A small sound classifier, trained from scratch.
Model: 2.98M parameters, log mel input, arch jasper, norm batchnorm, activation relu, depths [2, 4, 2], widths [128, 128, 128].
Rows from block 3 of a small sound classifier, named by matrix and row number. Rows with one number belong to one channel. Each number is 128 + 32 x the weight over its row's rms, rounded and kept within 0 to 255. All counts start at 0. Numbers have three digits each.
After each channel's rows are labels from the 100 clips, of 14976, where the channel reaches its highest value: "strongest on" is what is common among them; "loudest band" is the band of the loudest frequency at the time of the peak. Only what is clearly more common there than usual is listed. The data: struck, bounced, scraped and rolled objects made by modal synthesis.
# convs0: first width-11 conv (model.blocks.3.convs.0.weight, 128x128x11, each kernel summed), inputs 0-63
# convs1: second width-11 conv (model.blocks.3.convs.1.weight, 128x128x11, transposed, each kernel summed), outputs 0-63

convs0.56:114144123131174126149123207096056079081137106145075103094114129106112133110031142118113110141017108118138122131123134097101115087137112170178147059147083117062151131090153104125044112121116082
convs1.56:104134143067105149145174183129165127111142139144138135123170220172114115155104095123190062163151151158140118089132129159138122119109105106152040112126138125179144088090131114103164123169114089
strongest on: striker: soft; muffled (low-pass)
loudest band: 250 to 500 Hz

convs0.90:163101116136133124121062119145129107145137079061142114182117086097131113140136094151103147121158153113112119126087126128128148139122157092159176022099136113131138124142097137102029146141123116
convs1.90:158134111144092116117096087149114142145156133073141124154106128150111090171126182177147073127119090081082161110148126101066120146133114118171134217093124156127145129110106103117161141166101086
strongest on: bar; medium
loudest band: 250 to 500 Hz

convs0.117:047119130141145131084135110130121116081144198132101142177130140138123150129129043128132125130136111113105049137167124123125110089133146126055129113128118125134086116117100131122114128119107160
convs1.117:139098121115122117125190109107077122181151148124073133124136095156135116090200204154139113113139133048088083148140135123131124109134179140127181096141132139114130080127162155156116111104169045
strongest on: small; membrane
loudest band: 500 to 1000 Hz

convs0.102:150088130132115172104129102108117134089136141140041120106045158149130131157117102124127056146129094145112150130133123147108121123099135169147083134130185032080143001158152139138117060165153138
convs1.102:120112080204115130139162143136120130136023129134123147145147105134207159162105126113162101131101098142207112139137107119143166149128162117126125115156160106131134070133134139140106125153115123
strongest on: scraping; size: large; rubber-like damping
loudest band: 1000 to 2000 Hz

convs0.98:084132125141110136112136160163154139113107140094121103065151119135125135161129062000141146125144104108132117127120108102134112079129120121150126137036123115125184132153100128144096119128177167
convs1.98:161120145157140129108095173144124125091143128081090113121141099103146121117143038129174137107149172043113100151126201150169127142127149125127119097161131128093090135139149120128046123126068094
strongest on: repeated hits; clamped rod
loudest band: 250 to 500 Hz

convs0.50:112144131110115126122149123129150125113140095144106113111142125130115106132115156091073119117126103099135072133119011137140115159105087101166172108117130152161115108190110106130147140071170097
convs1.50:119126120135115145188138137129179123172162128108148099144161180127117127119051123000235127110120135173117059140129107115137124158120135106095129163119176131120108115135140144131163145238119191
strongest on: membrane; plastic-like damping; shape: string
loudest band: 250 to 500 Hz

convs0.64:139113129124116173136089162122141126147125153127124149125112125127132141144093070072143114116126091025150087139125124112113111166114101121043094194145146124132109037049080125141113144090100141
convs1.64:133125122151126151170134192141141201201113128127089134127149129112133126160126168172116142127104094204124159095122083093103095101124131148142126169141109145121059097146122172109141130218133072
strongest on: striker: soft; plastic-like damping; membrane
loudest band: 500 to 1000 Hz

convs0.0:130132109109137104188132148124171170117132119164128166117118112152137111140058092168143162105121090121138094156115138133152121160120076105160070184153143111169001115074157102124082154116086126
convs1.0:104132120122103143160116083145189156220119151136125101155131118113125110135100110100142119119098103166087239082084087078127119086127175140156101146112145129072160139135114143135187150136122171
strongest on: medium; membrane
loudest band: 250 to 500 Hz

convs0.4:126138126109110138111096144157177162178131125148170103105134131073119111116128070145094173107126019119142107130115115138062095047126108134090108119101105126211126122114107129132130157106120154
convs1.4:139100138134106110135087108137128163125128132110098099164107143096119097160136177171153127126130137094117078102113095130113105118141061128121206196132135128076139110099096125118146128089136113
strongest on: small; clamped rod
loudest band: 500 to 1000 Hz

convs0.73:147147136111136118164183112157148164101129158122112161041084129099122118129117167139154122130123203106075156099137126093102133105121161107000111163117124113146127129107161135135140162168101135
convs1.73:160117130150118122102139177142108134131124120107124128251117130143086109129108120108137141115134117194134173084126204124075132020138139144150149107098128144137078117230121132103151142105111160
strongest on: ring; hard striker; size: large
loudest band: 1000 to 2000 Hz

convs0.122:131130112132147132120185124156205082143108140134167131146127120123131105101131000144166126123136144152112111144123153165008104107122142124071068122107137112159144136116088161113116121144199130
convs1.122:218121119141133106124049130132183145120133104148184126143112128172129137138099033127165122124130144166115137111094191100090111104128117112108059128114119124138097125104149143113140115082029178
strongest on: large; closed tube
loudest band: 1000 to 2000 Hz

convs0.118:106083121126139149133113117129090129132139157142132175159122132179122132135038164047120140126138133197211133200159072134148087149129105130190112134198102126127114156161135136140036130123061169
convs1.118:168134106148117141113147162136143137141154125160206123218137141125134123126069109065163083123120182146081146138142162117110161077121202084147126099059168115176145126124135137114159123112088153
strongest on: square plate; small
loudest band: 500 to 1000 Hz

convs0.105:182129110140142177144167153140127079183121093136170108189119141114137085143134052162144134090116045130132122158132030183183125160139105118132175126101113135175070110089074118167065153120100141
convs1.105:085132113136102132112108131162141149107099165064133137145122163139131134151151138144126121110142098097061101129123167067090144075113109151128141143184161125134186123113104121160121162209120086
strongest on: small; bar; square plate
loudest band: 500 to 1000 Hz

convs0.27:170154089126129131113136163134140127131132127134160141184109112162121147124146112108105112108138142145094103119100133155167129152123125122130179051079126133163127095082135127130151148161091140
convs1.27:163130127159133141121184122129124144132110104097180112138115140106119133095158148206121196106128119139088177132134125088089126103155134120168202158129130126134165113085091144104121133164134078
strongest on: small; ring; bar
loudest band: 500 to 1000 Hz

convs0.126:144127133134129166127100166123140121136151174142136135131135143110127159110146004126130115097091112106124101123165121159081095119132123130069059194112133137146000123084078131133124145143111159
convs1.126:126126128153102149090136126108084141160148123117109162074137104110142143157193216123127123126114117159130102107151120076152170110159149160138140042151113136135044085166181123139059108143165048
strongest on: small; membrane
loudest band: 500 to 1000 Hz

convs0.92:150140096125105154145048141160122136109078082090126097164136121142114088124092157136140126129112114127100130125112124104135113129093165135147112105110121104071152134121101110135103098040145107
convs1.92:100146057177116112158114159144108129064122108053093141120159136127209147141152116191121129114116129075107124142124148197151144166125144134122089157127179161140141122124160158136135161222121153
strongest on: bar; hard striker
loudest band: 250 to 500 Hz

convs0.53:199115137136125187098045119148139109130152124128073164155062027061112147145126104135086108123184092102110133132128138104041128117111121146119067102097127099153116080170093169118074148115128122
convs1.53:102075114110124140132120195157093125112085148102086124118096140148177090164139173140137119119124128108132092109095126106149161141085137144187109173171114109111127121150095124149122177152117059
strongest on: small; rubber-like damping; shape: bar
loudest band: 500 to 1000 Hz

convs0.85:128127126138075168095116091114122138134137094123120154120127088128137148142125157113108147116130110137137179150127129127120124136124108125138146107112126111118121122148185161138131137136140163
convs1.85:160117103138047139130120203132114109143083073112118112097073149127143105139144140130092101100085156126127121124146125099106134129107068144142186147149201125117103121119115139117119141155108153
strongest on: hard striker; size: medium; bar
loudest band: 2000 to 4000 Hz

convs0.121:117121126108130141101148085145133117090138115106101124166062118123113136131117062028152075114105107066155091145122155145122127107095123127137150101108120132108118113097122108128100135130123125
convs1.121:120136096155111165144138102134124133113097137099092160129137116173161122130127128000152123119105151080222002149150134091146217090142132148091128129153148137116128106115161128119167152130164080
strongest on: closed tube; small
loudest band: 250 to 500 Hz

convs0.16:113144140138121146111071077112106126145121164113078122057099099108119124174106085084120109130153076177107135156109107112144131151103131138174192079127133120056133072146153144136051103147048120
convs1.16:152087106124128149156135162120115144129088164140193157089147098223191079092079076083148069093122141118096090105110116092152179141115157087145137131098179099137119104123135106081180139143103078
strongest on: medium; square plate
loudest band: 250 to 500 Hz

convs0.10:136122147129096171115122110119150106062133098101100133138137121139131174119119065152134116140125145141141120141179122096152139087099121161115038170165131096123106113097142123147138116066121131
convs1.10:131101145127096142147174139135121151127092091143137124085109074161161107120162216139111130114075148156224151136123126132145112133175111106144227096144127086134111071085131106150115141168163132
strongest on: hard striker; bar
loudest band: 1000 to 2000 Hz

convs0.8:182055133059122160113085109192111095155139088148174139167136129138110109091128112116117115044150111128110141155134137082108120111088107124162017168158090150080175144096185109113118120136131134
convs1.8:099117147132118104146137126152165146152179138099147139122106110143093150072169138129108167096141119131109138113097161132149127127155121157135118132021121091064111178140122157100073175146114105
strongest on: repeated hits; ceramic-like damping
loudest band: 500 to 1000 Hz

convs0.109:141072117134078074136143120212101088108110152098133128123178106162131107149134083144045099108114095153086081128138105164159144145112126124138137086199149135214127128095162084167113160130130094
convs1.109:087171166059185120129126132057088180135141109132141108125074129099033108161132120127109132129151120123117137109120133125134109127147031080174132139020146075108106164138125171085140104124148129
strongest on: repeated hits; ceramic-like damping
loudest band: 500 to 1000 Hz

convs0.93:182117128109148148101086110132134079125133174130123135064115125096127110131118036124146129109123071047152158135147175117080147094110133118138195102108155110082148134190100142130119137090102125
convs1.93:157115123105120137169132103118135192087119110133122085159106132106134139126164197143145083083133118199192032113138121082050121110122145111136075147132138128156202144087119128106155075121149071
strongest on: small; string
loudest band: 500 to 1000 Hz

convs0.65:073098098119128146080121166132145121117149135131125145131093119146128113098123129129130116103160150145072138124121194111125112106085151101125117115105141077119120141142094131135101129134171124
convs1.65:255121127137101128116084125131134106036113066123155137173113091129126114106122089234145102113179136128128091128112147118104119126132150110139108109140110137132147112141142131135082120132082125
strongest on: large; clamped rod
loudest band: 1000 to 2000 Hz

convs0.91:132128123126135133131052123124113188107155189096117158085107086118123099149122108070087138133150141142153130135126037138183132159137121092203099061128123103134139136118124134127083148156010130
convs1.91:211105111106115128134154152111084123139135121046214112110110148189144135098105081058124120106097160074108184140148119141096197180121194149200112129115163147095107115142145122131132133129036078
strongest on: medium; square plate
loudest band: 500 to 1000 Hz

convs0.34:137120117109139140104067181141173131118129104143142106162069154083102070118159090127143105129119125102122118148087169164128125118107129144137161146088106162109156101076107133148134165034047158
convs1.34:228138085152085159105031128112110126053197094106089136152117130166148130126093139083096120124093081082127107144135114069060111146130149141134149149131166165079146090137140142134146135180114082
strongest on: small; hard striker; shape: round plate
loudest band: 1000 to 2000 Hz

convs0.88:128140094124161149056097144111124108147143099152115139107085164123095138126197079114103113092143163106139131123129163111113128086151113143008081126041110143131094154103117144110175142158091118
convs1.88:109136157103075180090115138135120129108126083141078134170156134101114078124115122134116073160134115138163113119190100105097116075136144110167136130156141140145143064138115121154126097039124108
strongest on: hard striker; small; membrane
loudest band: 2000 to 4000 Hz

convs0.5:129161089062109083134115105121183078154142104113102086135145086106114133170154151032103103094109117111090125122145145163104234108128141086109109156102122155127106122118134129080136160101132089
convs1.5:114164146069198131159137115026101154133142095100125134114089101123095126088133143132115142139161148129145117121152146102185151126147027042192136136152147108086102099119157138115111098135138114
strongest on: hard striker; repeated hits
loudest band: 1000 to 2000 Hz